config = dict(
    spec_augment=False,
    win_length=512,
    tokenizer='word',
    embed_dim=256,
    encoder_arch='swin',
    text_encoder_causal=False,
    text_encoder_bias='all',
    text_encoder_qk_norm=False,
    init='trunc_normal_002',
    residual_init='none',
    batch_size=256,
    weight_decay=0.09,
)
Rows from block 3 of the audio encoder of a small contrastive audio-text model, named by matrix and row number. Rows with one number belong to one neuron. Each number is 50 + 15 x the weight over its row's rms, rounded and kept within 0 to 99. All counts start at 0.
After each neuron's rows are labels from the 100 clips, of 14848, where the neuron reaches its highest value: "strongest on" is what is common among them. Only what is clearly more common there than usual is listed. The data: synthetic speech, music and everyday sounds put through simulated rooms and audio effects.
# fc1: MLP up (encoder.blocks.3.mlp.fc1.weight, 256x128), inputs 0-127
# fc2: MLP down (encoder.blocks.3.mlp.fc2.weight, 128x256, transposed), outputs 0-127

fc1.68:57 70 28 34 61 26 45 32 51 30 44 54 86 47 60 56 32 34 38 33 20 45 51 62 44 75 67 52 61 65 34 48 61 69 59 38 31 40 54 39 53 52 27 15 57 45 50 45 55 40 53 59 53 52 37 52 55 56 56 40 47 32 83 44 32 49 78 27 55 52 42 51 49 34 46 50 27 70 72 31 23 46 41 65 45 62 25 54 43 55 60 51 25 76 20 55 50 21 42 42 49 53 53 57 35 40 55 30 43 55 19 41 45 26 86 54 43 59 61 44 45 68 79 30 47 21 45 41
fc2.68:48 16 55 50 38 37 45 58 77 56 36 36 33 44 35 56 61 40 49 51 35 60 62 52 58 67 55 35 65 34 45 58 44 59 68 79 43 34 61 44 48 35 58 65 54 71 71 42 45 62 16 52 22 87 48 56 54 77 34 38 62 48 51 56 32 62 00 53 55 63 72 57 34 46 37 73 57 44 31 38 44 55 55 41 33 44 43 45 34 59 50 18 45 91 52 41 68 44 56 42 68 53 52 56 61 37 42 84 72 37 41 50 39 81 62 63 59 55 63 68 60 58 32 48 38 56 54 39
strongest on: dropouts

fc1.155:40 51 57 47 55 15 42 65 42 65 55 45 60 60 60 38 77 56 52 61 06 65 46 54 37 45 65 68 57 23 76 36 37 43 53 49 48 15 46 34 69 58 24 45 34 48 39 72 46 41 51 39 57 39 54 55 38 46 66 32 68 44 45 48 31 43 40 64 33 61 58 63 58 37 31 34 64 57 72 31 58 69 58 43 35 39 52 21 49 45 54 38 54 69 39 42 81 59 55 54 64 41 51 58 39 64 29 69 62 75 58 69 57 59 52 36 08 55 88 36 31 35 39 49 27 23 32 47
fc2.155:58 72 82 48 55 39 59 69 45 28 44 53 44 42 40 60 75 40 76 78 35 43 26 39 56 44 39 43 52 49 49 41 29 25 53 30 74 06 51 60 47 36 51 65 44 35 44 18 31 80 21 56 45 34 51 47 70 41 22 42 54 32 70 61 31 46 27 78 41 47 32 56 43 26 51 75 36 15 44 73 44 35 44 49 59 38 38 55 31 76 39 53 52 54 72 49 51 55 53 55 45 59 57 43 23 42 41 67 51 64 41 48 40 58 44 56 63 36 76 44 40 47 52 60 34 55 31 37
strongest on: reversed

fc1.45:40 68 55 44 36 26 29 40 30 58 56 58 37 49 55 56 43 47 28 73 37 62 32 58 49 37 85 41 17 33 62 51 44 64 68 64 39 45 64 06 68 71 64 47 42 35 49 43 48 48 20 54 65 45 47 42 62 50 18 67 65 59 67 52 58 84 55 46 51 40 36 39 69 54 54 21 71 30 52 51 50 48 51 60 35 71 48 68 39 50 50 55 40 50 68 39 52 26 57 60 48 40 55 24 49 14 62 57 74 52 57 42 52 32 53 56 26 33 30 37 42 29 35 47 69 74 79 38
fc2.45:52 44 69 60 49 48 58 55 39 51 64 39 90 56 34 49 61 75 47 29 65 44 69 38 70 56 18 43 49 38 30 44 25 61 29 51 50 89 57 69 48 57 46 69 52 54 54 37 56 46 36 44 16 47 40 36 50 85 48 10 44 65 57 26 69 44 64 43 42 49 66 33 55 57 47 61 56 59 42 71 29 51 36 58 48 68 60 37 80 33 49 51 24 56 44 45 46 54 45 44 61 44 45 38 57 35 24 36 46 58 42 74 57 83 33 65 71 53 64 72 50 47 82 39 23 35 41 52
strongest on: bit reduction

fc1.249:48 44 24 64 69 39 34 42 61 49 62 19 58 56 45 56 60 52 48 56 41 65 39 53 52 35 55 44 66 57 61 34 58 63 52 33 73 55 35 52 44 66 46 45 42 54 72 17 43 51 27 38 41 65 40 57 63 78 44 57 31 16 82 53 69 58 24 47 52 55 34 32 68 26 63 49 63 92 64 50 52 56 46 48 45 35 66 76 56 29 57 83 55 35 83 35 52 76 49 74 50 68 27 39 48 41 39 46 52 41 55 42 53 65 21 34 18 56 56 34 54 71 52 30 35 53 68 51
fc2.249:72 37 76 45 38 58 44 31 22 51 74 41 42 53 38 80 35 29 16 40 49 35 40 40 65 39 52 29 25 64 51 43 58 55 74 65 32 51 46 49 84 29 55 57 72 56 40 59 36 65 56 45 36 73 71 64 70 42 53 50 36 57 58 64 74 67 55 49 23 50 49 55 51 78 48 33 26 72 68 44 41 54 58 78 57 66 35 73 51 23 31 40 41 37 42 65 48 66 56 33 57 56 61 59 61 43 88 48 62 57 45 32 67 58 61 58 70 21 60 57 50 78 48 42 38 57 54 53
strongest on: dropouts

fc1.181:72 39 43 66 47 49 31 34 49 36 56 61 13 32 64 62 42 32 40 46 62 39 69 36 48 24 58 23 43 50 58 34 54 56 47 43 70 44 58 51 27 33 53 55 46 27 54 43 49 51 25 65 64 51 49 63 52 58 58 51 24 28 50 17 67 07 37 54 74 70 31 55 49 30 56 50 77 42 28 34 56 53 51 50 65 39 42 57 46 54 40 58 24 54 48 79 50 62 71 70 53 53 45 37 65 49 67 52 87 56 39 39 26 63 72 53 71 44 69 59 66 94 54 56 55 56 38 37
fc2.181:36 71 48 54 51 74 51 61 72 48 49 54 25 85 32 73 44 39 45 37 74 30 48 49 31 64 55 58 38 21 56 14 66 43 47 34 39 72 14 51 35 49 47 56 62 48 55 57 54 31 54 37 26 64 34 48 53 39 73 36 59 71 66 59 60 73 14 32 31 20 66 40 56 27 46 53 49 56 48 56 33 39 64 22 46 25 37 35 61 60 54 45 48 50 38 65 50 69 49 43 49 47 43 40 53 68 35 79 33 41 77 39 58 59 43 47 56 45 40 60 48 47 41 50 64 65 78 17
strongest on: dropouts; reversed; dry

fc1.137:45 45 18 44 34 34 48 65 57 55 30 37 56 62 52 40 63 66 20 50 41 25 53 55 20 42 32 60 72 81 71 60 65 49 58 42 64 71 45 51 44 55 51 41 83 52 33 68 26 33 64 38 56 60 37 49 52 20 41 30 41 27 42 27 56 27 48 52 47 56 47 54 35 23 61 26 78 28 63 60 36 77 55 84 57 40 30 51 43 77 77 39 72 69 40 24 66 27 44 51 67 44 43 48 54 39 53 38 37 48 49 49 37 43 35 57 32 55 53 30 51 57 46 65 44 49 66 69
fc2.137:54 61 42 18 43 43 36 40 50 76 37 78 55 37 66 44 65 22 62 61 67 67 34 55 60 60 39 43 47 26 66 50 56 52 49 65 45 71 49 26 71 42 52 68 64 67 61 25 41 71 58 74 35 32 48 46 68 50 59 51 45 40 73 54 33 51 23 56 55 55 57 63 58 22 50 44 33 44 69 38 47 47 35 43 31 55 36 61 69 58 45 72 50 68 73 34 67 33 48 24 62 47 35 45 38 56 75 66 17 49 51 48 33 26 67 48 59 19 48 47 61 57 61 28 33 95 62 61
strongest on: bit reduction

fc1.148:41 51 43 46 27 37 38 16 65 63 60 76 50 65 36 41 57 54 53 35 37 57 52 50 53 59 58 49 53 44 57 67 50 48 78 57 42 51 54 71 43 94 12 40 18 49 32 27 28 60 51 57 41 50 35 53 51 45 32 47 40 25 22 59 59 69 54 42 59 58 51 54 48 01 74 57 50 64 48 38 43 54 39 41 37 42 68 65 54 38 25 52 68 63 41 57 50 38 72 33 63 37 29 42 51 68 16 31 79 47 30 67 32 41 63 59 47 66 64 45 31 50 32 50 44 63 38 69
fc2.148:44 54 42 27 28 71 58 50 57 48 52 50 39 43 48 83 63 60 39 36 34 79 41 33 62 52 33 90 26 37 47 51 43 34 64 56 55 20 53 57 41 66 71 66 54 53 39 44 66 43 57 34 47 39 51 68 49 56 77 53 50 17 42 92 68 61 41 48 66 23 42 71 67 42 52 46 42 70 45 59 55 59 59 59 35 46 53 58 28 52 34 16 41 50 28 37 55 43 32 43 39 66 65 27 34 69 48 37 77 54 83 58 64 41 61 30 68 61 60 63 22 59 26 55 59 62 46 44
strongest on: reversed; drums; dry

fc1.236:44 69 29 53 43 21 53 44 30 56 55 62 61 37 36 69 31 58 41 53 53 55 60 25 36 59 60 51 15 72 73 10 64 46 78 23 50 36 27 43 71 31 13 70 53 07 48 39 50 38 54 53 46 53 40 28 44 56 47 31 63 78 36 44 58 45 37 60 50 41 56 73 38 51 32 67 46 46 40 57 49 57 52 55 65 60 61 35 45 33 37 63 61 59 45 32 46 48 44 53 66 25 50 61 58 63 60 65 67 49 49 77 34 40 75 63 56 61 55 47 18 49 59 74 50 74 56 25
fc2.236:37 51 71 49 53 50 23 38 55 50 49 34 71 46 58 50 46 49 46 66 60 35 54 48 51 50 57 45 63 58 61 64 67 33 61 57 38 61 49 57 23 86 75 54 59 60 41 57 47 73 44 38 81 33 56 89 19 26 61 20 65 34 48 47 48 69 57 48 68 54 68 65 78 46 53 64 40 28 46 40 67 73 57 69 80 34 48 61 43 53 48 28 58 41 54 43 46 49 70 66 77 25 28 18 27 45 45 75 47 47 52 69 64 57 63 39 75 83 66 34 45 46 52 41 33 50 59 42
strongest on: reversed; band

fc1.61:56 57 66 78 34 55 40 10 30 45 73 38 66 71 44 50 43 49 32 51 36 48 56 45 33 61 57 48 60 73 28 20 59 62 78 62 68 43 41 42 57 40 18 52 52 41 41 49 70 67 33 38 53 58 52 44 66 68 76 54 65 27 52 66 41 41 32 37 35 61 56 33 48 47 78 22 43 47 64 24 66 45 56 37 37 23 63 54 74 21 70 45 62 48 55 15 25 36 53 57 45 68 50 25 54 43 44 46 24 47 75 40 56 46 37 62 64 54 58 45 51 70 31 52 32 45 65 65
fc2.61:36 74 76 62 36 64 59 62 45 61 50 63 44 49 56 42 48 60 43 59 47 61 45 61 55 68 57 51 54 73 63 82 39 55 30 93 74 32 59 72 44 20 49 29 29 40 77 40 44 60 31 48 56 38 67 45 76 87 51 65 26 59 50 55 59 53 47 35 48 84 42 35 70 33 61 44 26 49 59 35 55 63 39 27 46 50 40 51 52 59 49 55 60 44 55 64 54 46 62 39 56 41 37 36 41 26 53 50 46 70 87 82 59 36 52 48 32 50 38 42 69 86 73 51 53 27 64 48
strongest on: bit reduction

fc1.136:49 49 46 40 60 60 37 30 42 24 54 64 60 49 14 62 61 80 53 58 32 43 66 06 28 45 63 81 55 55 49 24 42 42 51 53 50 47 73 39 62 51 61 49 72 36 44 48 70 43 39 47 31 61 61 49 69 45 51 67 42 70 54 36 47 80 39 74 45 51 76 13 18 45 56 61 53 52 76 68 20 40 63 53 38 70 65 72 49 45 62 34 57 49 39 42 62 75 44 57 43 44 48 45 34 41 84 48 42 64 57 69 56 47 65 25 31 66 53 64 33 55 49 42 50 62 27 55
fc2.136:59 56 36 52 69 50 24 35 48 74 47 68 69 29 46 45 57 48 65 60 26 52 74 55 44 42 51 28 75 65 66 37 69 62 61 54 55 33 58 40 39 49 61 32 33 45 41 31 23 73 42 45 37 46 67 53 49 72 30 63 24 60 40 28 27 37 25 40 37 33 49 45 77 65 38 48 88 49 46 55 45 47 52 47 56 32 47 38 55 57 79 36 33 70 71 51 28 78 28 67 57 52 14 54 62 60 38 35 52 69 51 51 78 53 55 68 51 52 61 41 40 83 61 65 71 53 57 63
strongest on: dropouts; number of effects: 3 or more; bit reduction

fc1.79:49 67 37 57 46 50 40 28 34 43 79 42 44 64 38 53 60 41 23 53 43 31 26 63 19 31 71 36 47 44 33 40 76 59 71 19 33 57 59 55 60 52 46 58 72 55 33 46 62 75 44 51 43 44 45 42 41 42 53 42 30 53 40 38 54 51 35 36 34 72 74 60 39 46 40 70 09 54 31 55 34 78 58 60 27 50 48 83 41 66 60 27 43 67 35 52 24 50 67 40 51 65 32 46 27 56 60 53 44 86 65 57 37 40 33 34 39 58 30 45 39 47 62 73 41 58 24 38
fc2.79:35 44 53 49 64 59 71 46 60 51 42 38 37 70 20 63 60 52 30 58 56 56 53 37 23 75 85 60 32 40 45 67 42 59 63 27 51 47 56 39 08 45 48 25 62 33 32 51 48 62 59 57 61 54 59 43 50 69 33 39 17 42 77 52 70 27 64 28 66 39 60 33 70 76 49 51 53 33 51 42 50 58 54 38 41 64 45 58 42 58 74 31 44 44 23 53 35 77 27 58 61 94 40 49 49 24 37 45 50 47 24 62 51 42 53 35 54 44 34 45 72 51 79 48 61 51 71 44
strongest on: bit reduction; reversed

fc1.90:48 43 33 44 46 51 50 38 37 40 43 46 67 45 65 50 69 37 43 36 34 50 15 59 37 23 27 48 43 47 50 41 42 10 50 62 50 46 31 55 42 46 62 29 66 43 31 19 40 62 60 52 37 38 47 39 19 64 38 64 66 36 47 53 28 69 25 36 79 65 61 94 67 55 64 54 65 65 60 66 17 56 59 55 51 43 34 36 53 30 37 36 53 56 35 49 50 35 41 14 42 42 74 45 64 84 62 48 45 66 62 76 76 44 68 62 42 34 56 37 54 56 50 29 40 50 60 56
fc2.90:25 51 41 39 63 89 42 65 56 66 30 67 43 51 45 53 41 83 44 80 56 41 37 52 24 37 45 33 51 40 33 43 58 66 53 26 52 50 43 58 52 58 44 26 57 47 52 48 39 43 69 27 37 60 28 52 20 32 80 34 48 61 49 41 66 46 32 68 62 57 45 51 44 38 40 01 43 45 56 36 59 56 69 38 39 50 79 61 52 51 61 55 65 57 55 48 44 29 62 40 50 48 50 66 09 38 70 54 58 31 54 64 26 46 44 47 38 69 08 33 35 38 38 37 77 44 55 45
strongest on: reversed